A small autoregressive pixel model, trained from scratch.
Model: 6.33M parameters, arch transformer_decoder, norm layernorm, activation gelu.
Training: 9400 steps, batches of 64.
Data: trained on scattered letters and digits in many colours, 48750 training examples.
Rows from block 3 of a small autoregressive pixel model, named by matrix and row number. Rows with one number belong to one neuron. Each number is 128 + 24 x the weight over its row's rms, rounded and kept within 0 to 255. All counts start at 0. Numbers have three digits each.
After each neuron's rows are labels from the 100 images, of 14976, where the neuron reaches its highest value: "top examples" is what is common among them. Only what is clearly more common there than usual is listed. The data: scattered letters and digits in many colours. In brackets: how many of the 100.
# fc1: MLP up (model.blocks.3.mlp.fc1.weight, 1024x256), inputs 0-127
# fc2: MLP down (model.blocks.3.mlp.fc2.weight, 256x1024, transposed), outputs 0-127

fc1.549:138106105131163118089121143135171107125131142137141162127112099111121144132156122098093078124133096089106122129103136131149129112150086114162117097126115117123099138128129128116169119143117105134143115114122128152094073110099098138148099148157095117125110119107151135127116123131082096194131171141143150105129125133145140126173140154097139153099144161191120170140126101096069101086142
fc2.549:122130143149091132106147142114109144126114111140100086118159154126126113131109122157171201114161127155165108108139148123097107110135140102105113145126152150159152119156121130128133109135124118117155153113157116164116125111155128138136136124092161152152147116147112126083125131120120110138099087155129106127152163113137100129116095107154124139111111132084116076126146109161113120146119
top examples: pink (76); white (45)

fc1.527:142113144135194147119145113140108121102127160132136110118133114118111134125106141134114154129141147135163109134123107129112095125144111054147084152150183127180169103127145131140164134140113165149120134098106102123095149084128109155113130141100136110144163113104116126105107124124113102147114122129099114118154158129147109109100105142090121142100154179140150118128119133157099115125155
fc2.527:132088113099143129117110100147140072125117163171160152114151154134173188160144116129145136137081143141123124154154118094154106126124120107125126133119124152089117127124138096153100109160164145150083124079087198136094140143140127095153141079091103114106132103153141169145131106159158130133143139157122133090116110134118189102090127156116134113160127078167112129156139105119111123123069
top examples: yellow (48)

fc1.582:100100140116106101151127078135105116139089094137160130144128183124131132110141133141114096140075121132137115140129175133143142122117176120188116118135151201115108124131106124114127107149110158116104173100129169175142143148137132119086136129111154178140083113120144151161129157118122124137143162119079080121104131099111114088082159128144184110130123129125119155123150111132146094121121
fc2.582:137144109104122096134092117170120129123161148162110138133140104145132168137179126135101134114133138098157121088095123128126128136138149125155125124136110140147092157132127135169174112113134137081091134157089117131134129113131171148173128150122130107089109147106085136151104136149121108136157113120088077132118124148088150125099129107107121125185119101158151153118103132092094106118085
top examples: orange (45)

fc1.152:116124108146121129135105101125167120146139129124158118114148115104114079162143156170116137111114152123116102117128158137139122100157128095137104094121114186124143149125154136124154144122144117169142130123124174095159169111125112113072100129112156141123123113116106098099144146121103129138133117171078100131154092158099125102135161134125102081124192166102141117145112115120145118141140
fc2.152:124117161132155131128086092149162110145122128154129112146140143126138112143166108186124128101075201111172116123141111122152131109105154092130100111120096157159111114143120117120121129135119086150098148075106152159153147119109121134087145106145171146127144119126089099111157144107143073145141132161125119106124125130133123119140176153096146120120144119138116157128130144086168162107142
top examples: blue (86); purple (48); brown (43)

fc1.580:174132095162103136105159127131121139083169144115112101131124139151118184104105149098163107122142099133142143094113118136136086104126112102155126141162169132174108118127108167131110112177111114161104100108123102108101114098102130130107118104116091178171125139195088171139108103116076141120126127137136095116112134118104131123140143174110113155110125103158150108081120116095119093146131
fc2.580:119196149192089129125109142126141146133109144168123122121161141125193157146160114128150173137152140130132106130109126111112110124132105116114142084121155149125126113130128104142109104115165139162085089126092165119111115120103125081150171114101134133142134121172089149147086121155077108176141171148162138107111125152116151114117121150091141145129118140162133114127117097165127131145107
top examples: pink (43)

fc1.50:115093083104179187093134110124152128118138141163113170122152137127092130147156129091141113152069118112146173089143119135157117125170126153165064108092134114142140128133125151096130110142083147145117127095126134149106138133123160130093110143112102137156127110148118101132150106089108132124126083118141105099123127154144131156118092117116123117152133099141107129169116176106123132108198
fc2.50:121082144127127079140142127092141078141142093138097103134127140118131140122128135142124136113123103149127128164187130145199137117140130156092133104100106110124134136139112078085092174122095097092162094142158113114143139081148132112176137110138124157122073142112154084110141127135096136152120114098135135177181115136164155142147085114172129070160137124156093125109135136112126150135131
top examples: white (94)

fc1.688:140137093139162171088108176106114106121153139127109090106137129138083189137143145103130131123098141138091134144167166141095149082145129114120148134104125143154131139089136161070113144142077093110119090127100087118160153112101154122148139108098114130131128121145130085130083100107123146175119129132152136114147138132151129142125140176119144151155149190112080156114150128107119133123120
fc2.688:110129119118153110114104130139098135113124136135128134106161106150142119142067158173099100127144146135200086130114102137173091117136112106145111103139111133103116138127145128166154074165101151113140155108141124114165129119132107103163092152108161099108063137137139165135122132176112168157114094153125093096157140122124161104109120146090112120157125139172162116136116081088085126088133
top examples: red (65)

fc1.135:108120150158106133151131115098095129156157111117114123130148109119124133110130134092097106102142119120142064094147162125112138118111123066137096128118132151139149136122153162129127105141149151139111107130106162141150153155151140124119095094091148126108110135158113132146139120164097131136130128171063113100157093177119175114130143152099078091136118148139113074162165116121151186135139
fc2.135:109131134141155083171108137118122132128165115129117157142163132119120142129116076145117168091108161167132130138149108135172109113109123125146156101101116166172085138149095111134125110113103098134138149107126146151160145083117136105138150145120095149136103103108107103126135130157138084120116113125131127125124112144135087107066151112144141116128100095136079149161130100167108075115114
top examples: green (97); white (45); orange (41)

fc1.63:135099093115125114088125127124104150139112102146121104141117155113126150111142153121105134112108121117112114131121154134137092093128111131146150091092152142160110107137117129075152099106074132144116146112107131168103159149117130149091110093163176127142107134118134101095094126134142108169119142150109132123144138108129107110114140142127188148166134161109102159176163117108098100120142
fc2.63:104108114138142096147102140119133114156109130102119123123093155118141120120078107109144107134115091123110124125148119122147214128103130118119141208114099118110117140126133131139087134140156102124167140144129118092108127102118135126139128158172120134128141080127141096111130138117135135087133144100141155143133108108160133164144144118186103100081137131072103135111146196140121174132097
top examples: pink (47); white (43)

fc1.529:113126161150131086082128125168089101136131150130148131101116170107171154119116128137139137145123127098146116148074130126136101106119086146138070162123174161180179134101117121106138104128105140123115157074122154166121097086144146121166121098113118132146123118123117110153143138072111114139153118157140121130150159153114122135139146112119133132161134108095134192118107137104092138149116
fc2.529:103123173124125124086162120174124140144081124128119123066097183134144105118100140153124116130152149085101128103119132131113145154135123124144127170110103110081150127123176114134164143116107141125191104113128124107153096118132110159161134095139131181130115148103117140126125128141122183118135126119164127148125152117121126158146146156121187113118137112150169149149114066106123145132099
top examples: red (99); yellow (47); orange (45); white (41)

fc1.702:115084138119143148107152117180107078117132107139192116115112158132150130140129139111127110160161129120139087083098142132098115108132088159154142127129136150171156134104107129112155085130103132116139111080126171118086087136154107134137112137089143136131088091122126118136142114093134182178168128152122123105159151110111150128124163149095141122160142142115144150091140086087087154159121
fc2.702:099111156103094131101205093173103117118111116124139130098070204137204111124130114117135117161123114126090158128110127103108100136119118148155115157115112136094154117120112134109125130109121192139152093124157139156114090135155118122141141098121134185092112153138127139126165103154132162115146139140121129151116145119127140135148151125095137102143130104149142138138158091097150140117100
top examples: red (100)

fc1.601:114095098130135137101144111139135136126114099160111136163173117142110171128177128059144116146130133115184095092054130114126098149134114138154056110129128126156108148146115137110141102160112154120102147109141138139107104126130147148130131140114148123196127131151120117137160162107135086143130111156138123105121136101142105109127112126115144135158114099107129142137116125095047108094149
fc2.601:128094079108103148150162121096134118128137104126127110151107109127102142146151079155101134126088114129169161184178127143167118123131128142106116108129107113179128162130115139085097125119132144129117128143171128127119132146126146070133102141083113078124133136148112085146185096151150105151148134103119158151192104140134187147107127090118111102147146133152084101134133161133138162139137
top examples: white (90); pink (49); yellow (40); the character M (25)

fc1.327:124116140191104138133125104183138154085131110151114121163173104121123153097117128127111117160134134121190093128083135118116085140123109115164126143158126131158105114128114092095140109152101121076123105094138124141126103129113076123103150141122123170195140144165118131126145142108124142181159131094144098153185129136117147101146158109146114091137132105138127114081072104092081132126158
fc2.327:111126095095141149185137127146108135128137134145172114114111129135109149142125092153097151115069159114139173154154091107157119134138134101125150124096166128152082149117137114169140145138148149167096124105110107142166146105132152113095121149138137091130127156143138133131129108087169133103146129088151149134122100144121136111089126120089156073157168119158168134167085147190165156154137
top examples: white (67)

fc1.350:104122125165162161081129119121116140129148125136134176163129128121137136139170151118129138121143105133102106133112139131117129099150109116131142120147146154177178096107111092147146130154101142153121127095156112128136131062156110140133088065110143121137131124153123150147095113071112104154122138144128106100080128087141124081125109178096181156104141110133131126181129142114092071102147
fc2.350:151148116132116129143115098118139098172125134144143153154096148146153124135212123126131128107137124107146122160111144153120151117139160107104125129153108150146127128138109107151106134118136136097086089120079151140125147115080157111104118116168114124093121157131099084113084135147125050129106209139113120143122120152093195144135154126143137108105144103096108103163108199099163142131137
top examples: pink (40)

fc1.353:109129109157151119095123114166127169117119137142142096106148077131090100152108118139134151151087107117147126152117133117168138133173111112158125143115121119160088137154150151126146114142134129134095097123129101125183154132090126159121155155123151137178146147121133119162174179087107102118113134095136099118130163134088133108079126126123103128084120171121165120074129114120101104147122
fc2.353:124120106175141117119146137122137126106167117142158071135138118118119172106124157153109110139105110142144125127165152110150110135127158114114131118097102119164114133139142095144126147162068108130141147055121112135179137157117105138139143112120179141154113123103148144111144156137126143144112119130105086132139136104173102141126143169133143138171121150141129146133134126116076076130158
top examples: orange (87); yellow (50); the character W (29)

fc1.319:156123064114113137099166120155116189114123070133100078136123108140155145142175127077148155155082123128087110139083123148067124145126121124170135145104147152183112113131128157107122126165116101138054110103151127107096143140111163106098130074172134158145105122135114150138102120120091122156133185131135144114115143131137138105134143138073127128109133135125118137132139098139102113128182
fc2.319:127106089060125094116124134098133125163120103128113127168115116132134135098155145109098116137126104157089117136149137146133144141107129144084109141115124117102107119133137134131083173130130118114110168134159148118103111113138139142156116132173088141121083111101133130091169125095123123074103134103142147149123143103149103143180110113180166142144107101087101086155151179135106118159123
top examples: the character W (49); largest: W (34); the character M (28)

fc1.628:141072087110137150123110131152095165086157125134146118144135112101078159117136138076070115130091113134116117098113140150098103100167092080174131148109159136137107096147128130089145106184121152145145120086103133127117110115119137202098124131122136171185157132162120134141119106111113149154109113124103107100161121110119143114098180123113174131151133159114147101121136099097071105107142
fc2.628:148119128135140131144132133104168140095142121131138138159139091139159125155138103101103132101095115132100083163098092082111142137150159081137152134139127150107102147163106094122104148142148150126128101126109137168129170179147145122091133102174097109095109085119143113072118088132181131125093126112114151158140128077161107116147129111126136149099138108089113115124139103134139141143151
top examples: teal (73); blue (41)

fc1.664:122124137116101116096172109147105135156141120163104093158127106182163170122189144115118148145123159170141119125108154136149128132118136118139138095167136153167123129119172085132135127144112129102062148101120104108131148142149149140141141088153180186155144138126099170122166133122128115124116124125136133082121143109136120073129112156132128130167129117141128141119135045135116111128116
fc2.664:106129097163113109114144104109118147130151127132113144167145106076138108127153137113099128149127115144138136094145180110156152138112113115103156124044116163132152176113118118138077133160146114095122130131112146135184162134169166147163125083108105143114149121104170130150156132150123161120107141129110130159167150136150136123122133115149106135141119143156118098131141155151139145148142
top examples: the character W (49)

fc1.10:106103157180115108121148124144111103130133158154108139154142165143137139114184133137112118137116114124124145127123135132147109126157089126145104086095153146160161118123114128128135122145086110104104091087148157195116123116140127129142139170107146131149168146157121139123101127105048111152132134122123093078152135119159143091085117115150132128141122154138109123112163138123135089109127
fc2.10:104109098109120070135106106146124143139164107120092158151139166141165123166086099103122135147155119129113180125148117110130114161076144097112129154128124140142123112118139128128119130111131140124109135168120144197134106127125121150126141096158104101165128096126146119129181149134114141073141120114119089118109115111134130137143121069192129145150111107118117109122112162098146178105114
top examples: orange (41)

fc1.121:129126133144109151082136129133134139126128138120130074122077134121128178125163175120104124121135132133142074114114180141152118138125121148150113138149135127132123142100131101133162128144110104132154111115120084145146138129114169117137104155166116140127102115131138117111131099126126109188122132114116093091143137082116157139143115174118131129157141165155111150107139103071113131106103
fc2.121:113125111144101128112154139157105183104178152123136140098133131107101135114100140145138092152112121079103119096140161086071129124168097120150140141124145127135163099124146162147142116117090129141131168089126138126153125161126116180122119115118158150134153126093162151145144124114141140108127139134124102130154157172141085143120140082124156117127118115087161147126114098125117105164118
top examples: orange (83); white (45); pink (42)

fc1.240:144133136138112178124114100115125116128100079135133095117181156130140110112111131102161114135118109143123103119133135121135122166127139088167057143109115098124098147154113160118095105137130158156131135128137184138156165139120091114078110124096129113117180111146135134131129158124145149136137126186111123112132080151134143126099135117118111111105102132090125093165143113143152153115132
fc2.240:127116162162153148142132107135132139138149106115136090137167170099115135103145152124130146128100132145124109082145139133136127144133166101153109109102101101148135109148098118112089074155109120116138121094134151134166166117164117132114138126127153173128135112110109127088090153136168093145142109153102145126189105144145127125105173106130114073119123120115096132145126120128130129128131
top examples: blue (79)

fc1.375:133063095123115083116154132155078164132114133140196093116076109101122122133115117144081142129125144110139118127132154158159137112163125100152134125148164147179123131111167124129181117115099126093104116095108137111102108154114116132140126124175139151161098113130143171143083137145116157141120135082141125136144157154131148138100110142125123122170135134150143168089171094131121122147111
fc2.375:130127143114084151140106105115128085130106113161150099156069079150109112141201150107120137120109103106147161100153129134145162128130129093150171097114145134110112141120130097129130136117150105135076106098120126103091124132082106163128143165142149094133127159133186158144114127109127090154143130122131139153150121131138132153127095135155158091139163113170123159134142174110160109072109
top examples: green (100); black (52); purple (47); blue (46)

fc1.193:109106143151129163122108116122121154118118120119156140125136132144083152117139154130134117139117121164135108120131117114128112118104160140169088149140135148162141118132100140138145111152148164144091132098109129121115145100132111146087158125092101158140140159170091165131135128102147146139126132160069089072140133110132139140118165132107158160167135110091165106112110114110108063111158
fc2.193:149126164163106140101128143135088144078104164120100115109105109133157151130127175148126150122133132129147165115153141118125124105126125147083153099099138149154196087135096102076147112125126109146122094115105129106130116110134108148150117164085088119131117142174126136141160064134107116171106132124141088127128134103122175149118110149109104141093133149183160122123176107109127087117130
top examples: teal (70)

fc1.469:131105140167157094092126118152112157161137154145158129145082097130112117121155111113096148117134102142137124133124179175132132126125127148139158123094144111151129131088132116154163131111109137119122111086136126116125114096116102172137132120132140128131150100159132127170124143081112122134148085128156090145133106137127142126117136112111140155156132128132125144148135125102110110113125
fc2.469:174163159126123141150118137103128098128122136105129109092119151109134165107123181182142127123116104115096131101129084112140120130115161155091139097129133097128140112128115150100087132114156133157129113148134128158105100157153155083094129129137105151143084144145118121117156123163159114145135101147101115134131126114141157127135142063122137109143114136115099089121120109141142134118171
top examples: blue (41)

fc1.736:125130145149134123098115123155105121130118120155120102180129117112115131119127186121101136141151124116135099101114162127098123110136097105134126122145163129144136117124135121144174143188126120155145157065111116138121106065132087157090153138139140133161130083122091120105104140090139148168123114147117095098167128107125104091151158131134162118189141126137112088132143139132099064092149
fc2.736:091129132155107146136150142112152114109125126108111125151129166080120116120158093133137205086152120187105120144118129144106112151117188116147149110104158105151139157170107137152104112112111156122127122115166123096116140151128127147150119146101102141152136135124108138100123135134147132152097144120106136144122118094115085136102112075140142159103095133124109153121116075150154095138142
top examples: orange (60); pink (57); yellow (40)

fc1.14:151132168129115117127176137123077130142122134145108102161110103110172159089153158123091100117126139135152117136113111153148083108119107138128141086161167153131165134137165149120162153154078109110131155054148087122141122135139118114155146106103129144151155122146082107139162111141096113180101069129135122118127153128146117083121145126137122128176117168166130124132155102140123104124120
fc2.14:103134149182111120120142099126144122150160153120139122147124168086156108116158140124125118135119110130135132102166166124125109157099161111105122129113092128115138195148103120153093141115128136110173139098131141132182139160155103156133149091107158152128156141069143126122181156138130112115099126152083088137143157141122118146102143144140126147149106139154103131146136117107154152128106
top examples: yellow (52); pink (49); orange (48); white (41)

fc1.482:098128091093116150120110146105164141110109099122100144161125114144131149121175154076111101119145125079119133122123144114114149126151062126139146151089081136141099118152124098120149147133123105123113086145122105129064039122103108154140104105137105136157133108132114128123100079132131149151122153126142136121143124141141120097190147159105171112125142130130137113110150123099107050142155
fc2.482:163113101142142143133131180118124159133141126143152151168104105110096158127184120119129114112086111106116126121114073160130112113154150121123118123204186136162098119133115120114109189159117121142118145088087138149121084088110165147126136140134146086128125138156082120123126117101097128104126133122147125118138114162159129123123132112121132150154153106128109078157128125135131105112153
top examples: white (77); pink (45)

fc1.725:080093092168137103158168084170087134137146119145159135145100172121139140094162142126135143159107126148136123091089190127126117134126138149158125113111157147145120117121122126137132079149118121155114152093153157150139122146140149152119159104125144202144161121133101129155108154127141120119141126142123112139127141116128102157085161117121144148161113122099149109103113083091141139170118
fc2.725:127154113090118135101132119178124166114150161128129114128126112109149131132166135101149116140087120138124134117103120105147146144106129137155130174163169121087126178117127100127109098136130131096132122173117135140151121167123139126140182111121140137114143119144123127122167123152139109118160137116110081146109117147128103124142136105137129139196149125115126088068098112135138144156136
top examples: red (72); the character W (36); largest: W (26)

fc1.250:141086106092165167119153101161144136086128113166124150117142135093109139146174137111101132130092115117150122073114141129154088141156172139164088114110144128130139109129101112094124118183110153130090122088099161156095119133133142111124122117154113161138128126129135131111143114131149128155140135116104126140150102132158112147121107099110184124165141122116128146103088103086098126133182
fc2.250:107098133112136095134119095133129110118146065136085138115129147147150135141098124165104175106169126165118145153176125129167120114138122160135143109066137134134131099122130090080129120120099131111130117154163131186124133117142108107136113118131064173140094134109138127135179118127136169139134134112133111124140119067135152096136073083140137110111130126158131138117112129103160110122125
top examples: white (99)

fc1.424:075105112147141117100115145124136114098169172136139133186094155170143153132169172124101099136171108151133103119114113136118147104154139144148122101142148126163120128135114122099136155117135117106085120094070135124124120121141141135098095145191121164129072095115141120116053131104150155130126097108135136159107128106116098174116157161151135173151130105099145162129139101093126105166152
fc2.424:162119124083096118097133117129132118143134109129121096143148122143153148092171129108173182154119130117127104152116124173133145132157125153165109151154117131106127155155104129149095115163136097098112124148148136118105164144124129102081122099116119138138149147098128115092155125131119109100077115126129163131147166103126118127142139158143125121136100101132080088122128145128134129114130
top examples: the character W (38); largest: W (25)

fc1.66:138095119131106123116175087169104088146133139128165143111116152109153136113121150131082134147103162129138094141120140126117131134138119079152120103123186157178148117110098127127142118160091154126119119107124132148121144110146194111128127128147128146122158092176097152132104093089055135187140141104085071121147133091131162086092100131124116102116137125157156147128136103167092140088141
fc2.66:123116099167084087069167146137115175127151132099130111106126132111125158080098153108129095167136100082123150097109185110126122153146089098152116109167146104161131146107147081163148119092122140133165117135123123121168108158128128148130150098135151127156139129134146133140178125137118094134144138114125100101161146123135165126139118151148102131125122115154181138120159127093115134143101
top examples: orange (61); yellow (42)

fc1.309:132120142167143138127155131137139178127130113096125090092131172143118148156089145151130131141117131135185121098156175145076138120137121161149108122116137135175165094141101120085144087128137133167124117110120146116148141143132119116092185115080109146143152078138057115158110116085137136124104138104121060122145143158118105146115153136130151104148122133133162130122092153124137131145136
fc2.309:145104138181147127094139141112116154139118143124152149118163118102104133104093123154173152116149137142155112131122144131122141128159159086141115171111122127154113131168113125152131113143097089139165129087153135145151143102121089157128155167093130103121127142105131124091140146142120136114066111166119107068205177109131086114168119136137151118112114118109125141142135111154116072063131
top examples: red (69)

fc1.393:083049152155168133096116108139125154114104111129156110156114128112126148131116136106123129140152098138122098122101132157131101135140123101127100120156128118159105133125128106139161113130136138113076144091197146155097107106160084132125109099136118149131088132097117164123105157126149131148149149140098150140136135162130117148135153148104117137102134124134168124123145101124125117115139
fc2.393:160124119121150121118120135082127071141121144123121099116114118077086117106108138121122064147082117126089147139151111128142107112109092128123159114135117144094158126117139153096106107155113092136135136119129127124135133143097155116107134116132144084146138156128142086109101108110127135180139130156140143109143140129177123155143164162145166126126118138115122158130135149133109149130167
top examples: pink (41)

fc1.457:142113115113140153145093119118081141130137141126122144135168178135109131137127131100091108113124114185135113122151119143122145117131154106136086137161122163112123115140117155118111117143136131127141114143099197145156150130125129115106137138026149148117115091119123166142082091090105126127126134139078099123114078142117138137058138141124098104093123120135133074178155127148145123166127
fc2.457:114112153133135118177113114146112135154152172113138149150149169131128169117165122096079155111108140152129128105165112096160127122132179101159147120119099158143117117159106128112103119132117118139107101089124174156141146103130116153109121135111130140114141125111121125115109119144143051133130124150102145119165133155138114129108164092097150088119118095168098149160105124107135110111135
top examples: teal (81)

fc1.649:119100126120107143093114132132124137140114101129140088159072150134127134072116146101129135123111120158117172142093146185120119144123141110147136161123118105147127115113121138127151140121089118098122133138198084120082130080147105164110116083159116155124198158130109126110096166090136163130122132092118155147131131122123112147097135119110155133108132180100106128130098155149103108118181
fc2.649:132104112108150136091104146126130120103147105185074105111156173140106170168129073100121135115135140137140146125148100128099105107119114106161171151107153149129097116135101131098139123124121090123131097103117120192133136114139120101132149125104106138132119083136137114143132094096154142170112123107131140119095119108144100109097115196150153123091129134138133171151118111154129109126102
top examples: brown (96)

fc1.500:100093147162134126087164140169112159127129115143132084142117136101137136122181153091099135139128117162165079124096130143074077122122125115151110131090149142174171105128103131092154161150093133147130114082128114120105107089148104147146151089129106161156131115152101130112139141119130164153120103105116103120148144160121130114121149115105134146141122162098133141125137075117097117120156
fc2.500:168130161143108125129101113185164113169094112133100124106117118151176095127122161160138124147142104130093108140102120108125139179114139159140117127105129110082133145129145070134114156131115147143192112138104119118121101095140138117136127100136155124136096121161157108115096167102130130098154144081177089158105130112114146135168105154162125133160134125134096109094106135101087125115150
top examples: yellow (69)

fc1.676:126113132134125133113105094185109189124121091154177128146089142121141142088094125118104137164142110134154114103115147152143097138121144120167119156182194126158114140110129131137126125169139158126140127102121117128067106110144083137102113093108136157140152110139139155123130147079162100144147089116126128163149131080122105143162150103170120136143151099122142119144104072147124114093151
fc2.676:072112095099166145073153118114122131172150129109125143172088118132141134115123131092124110105153120147165144072069146163147116168133118105175149096083115125071132146141132138092123094126128122114159170200152116148141114108101137114142080170132125092136119143102153169120148134138157159120119109121140151093099129118125110135165149163118109113109140130120104132100132162117135117077129
top examples: pink (46)

fc1.427:125132127113139147100122140148137132096109073163102152146173137096133153131136109077165093204113126105133155105075119106153122106146045137139087133138139156110111130124095117073097101162138130153137123114150157157099083113134152133053146116109101137140135127142116076141139092131134143120151109164131150104160142117140124128158166120093141079151135104137131091099116105113104127105148
fc2.427:185135154158147191132139126098137115115075097140145162167105096113169138121160130122128099146147159116102139102113095108105103103159124169100136118166170126138123090114114117093111141179138141196129127105099139123107118105135153160086129138158130093103126147143130138135107098119140118138135177119150137124106125128128151127140109123120112111127136125134113152153131108114118125095130
top examples: pink (100)

fc1.123:127092113151108139118145131122139142141126086113116123118159138106106137115125104095166045151116130147122141085142133149158076133119137112163149207163147132094147142130134113108109119138095110103096169131103144175119123118124167116120203082109138175134138115153121108127123119104188132109146098129116153125117133122151075168136162121117118152138119086043143129143109163128141147100109
fc2.123:128136134120102115121115108171129142123079084104165137140118107112131120098117107115138164142147099138093147131116165106098151171096147138155157207121117113174115175121139161163094131137126153140154095120182120108099104133143123162122157141069127162125143134090134117135161153112131130091161134089115121151143124150112131157157141127164138099150137111123133116128120128170129159135120
top examples: the character B (28)

fc1.387:121122136118155086106141113149125125125131162144126126141119136148094106131156162130117144137134090117137165096102133149127088136137154100140111103120121136161131078128128155136153135161087154150124140077113153129096102145153087169115113120131140128146088099140108130117136161149118127133130129134121096102102125173108081150109131126100135143152123143174110141160140169095115083116148
fc2.387:140103155116136128172157097143130102079096076135125157133171090141099157162121122181112129158163160131144126137145161084121082123132126168116098105127121152156117100106147133125156130159138151172127100149108134141127131112164109124098101126129095137135120113125139119123178117140163168117143123118141127126158127125130115162151108089143125080136150084129189130125118165102144109127125
top examples: white (72)

fc1.128:097111108160157128131142113143131177135144086129140147149161137105111154128161146149133145124135123146110071121110170117108137127120173091143091155107113191163141108125106160129129120184109149151151120108109141153132146077128108138100105079106114132161092126156118116125070132106117157135116132120109107100100110102131114158154130122109172161133127143107167085147079129115114085134214
fc2.128:120123119127155145157114092118126141156113112110152186115124163141104128142131105127082107107101130138115120180160159141120122124135157125148146178126095163085131129130139158143080109120129132123131138159132153132157168103103175137097106118118128160112127168084180129137115133139178160105120103142129143123125104149125147146130166119140155088107160107105132171168103184135181131130121
top examples: teal (94); orange (47)

fc1.447:093130120102124130096123147134162165083124122142125134150114134094093150124116119118163134120125115148157138117135127107127123119118132113180137168075157120125099107140145186134128132147138179162120120096159110121100117142140075142125121078099096160172174118182083115167142130124147116135130126124125120142152112110122083151124154099131166090132128162117121116078120115131071104141155
fc2.447:153105080152117140147136125132134105119110133141155096142106142097176159104183097135110136129087130129127136125129107112144085136154137117129088108104181123199107153155134088125140152145133114146094126045117150181126119129076149128106179147117119138141170168134104133108148122128125127138113143147123126108118139112137151103125157136082160162130096118139131137144115091151131111124161
top examples: white (60)

fc1.312:140093176157140128122178138157120143136167144132141154154141090113171134140139165143106150118129127142141057132105208136110118100148140137120138104121149118148145117119098137119176103161096158129210082086133122168132127108178127140128094122135117125121136100154100106113120122132153166148117111126085070128119134116155131090127122102150149127180125138145118099125115123127125149066138
fc2.312:102093136166147109155129119132143088143128163132193151130113124111136094115165110110145134133146119128133126115124149147127172143167136111065140136115123125153120186137111104187137092150149135131106134117157142128106131144061151139098140121150109142122146108110153127142144124112139113068114182127125135140099159160078142137114139085112114119126113125079142171109093143138145156112116
top examples: brown (55)

fc1.565:116083133119112151100147136151125136127148107150146111136119142107122155098124163096080138150113118128133127078114134157106109131140142076173107180135135128166119091130120139097129151164076157146135118096136100133076117108143108142124149114137125172134144106190090164105122125125109143156121091116111109096124138119141140114135133113101155116120141135117136127120141097150078102121170
fc2.565:081173125088143125141126152176140155096154101154116113177139139132114122115122068104117116110155142129114136094134124111118128114099103136130134159159147111145116136123119158139125129145121158167141128157129127133123114125143125174123130181116147136154179108109100123135149126126118146098147165114134103147096099084092126109104146094143113189127154147125125090109108139158154123185145
top examples: the character O (26); the character C (26)

fc1.544:060096097157128136141116131121125120096192123147142138166094156154123170116180146134105122136148126109152121126119156144124136100163118124165125136093145140139131105146131128117143136132154112110118119088137164137100115141173133097105127126143109180143099128115135125124054131124161121127120141121129130139132131110134114176128163171153179133105125117095108074110148101118142080144153
fc2.544:123154104104102133108147113157140155105139109125117122151121097128135131120162101087175141157132119116092138146120141133148124158095127157140102143161151137109122194118141152161075126112148143131103145171162141104105158130134124138124162093128124156132140137101121120130197136153079134099128118090123142174158148150124118151159142132142099123162103092132098130108100132158134157173132
top examples: the character W (36)

fc1.17:148127132127135128154155137145131124081094092127122077119149115142072138152065099124152120140134159121180097166149094108065127086144104113145109159134127159132120106107132170106168143125129150164146095124146091124148150109137072133114174121123124138135161121142102095128122101111145156132136111101137101152147121190135092129125127107145112074120154159092159128119110132122121106159118
fc2.17:133110136137123139123149106160146119114141115152141117126107142132133167143133144122094170126136159149155090101121126106116116124140141103170114153145179149170117124142110113156138120196137154149129129051120140147125136127172140130131151134131115136129148081121124174111136125122123107121119137145104093126164132112125126115131124117121145141177121091128142088126107065135101098120163
top examples: blue (49); purple (40)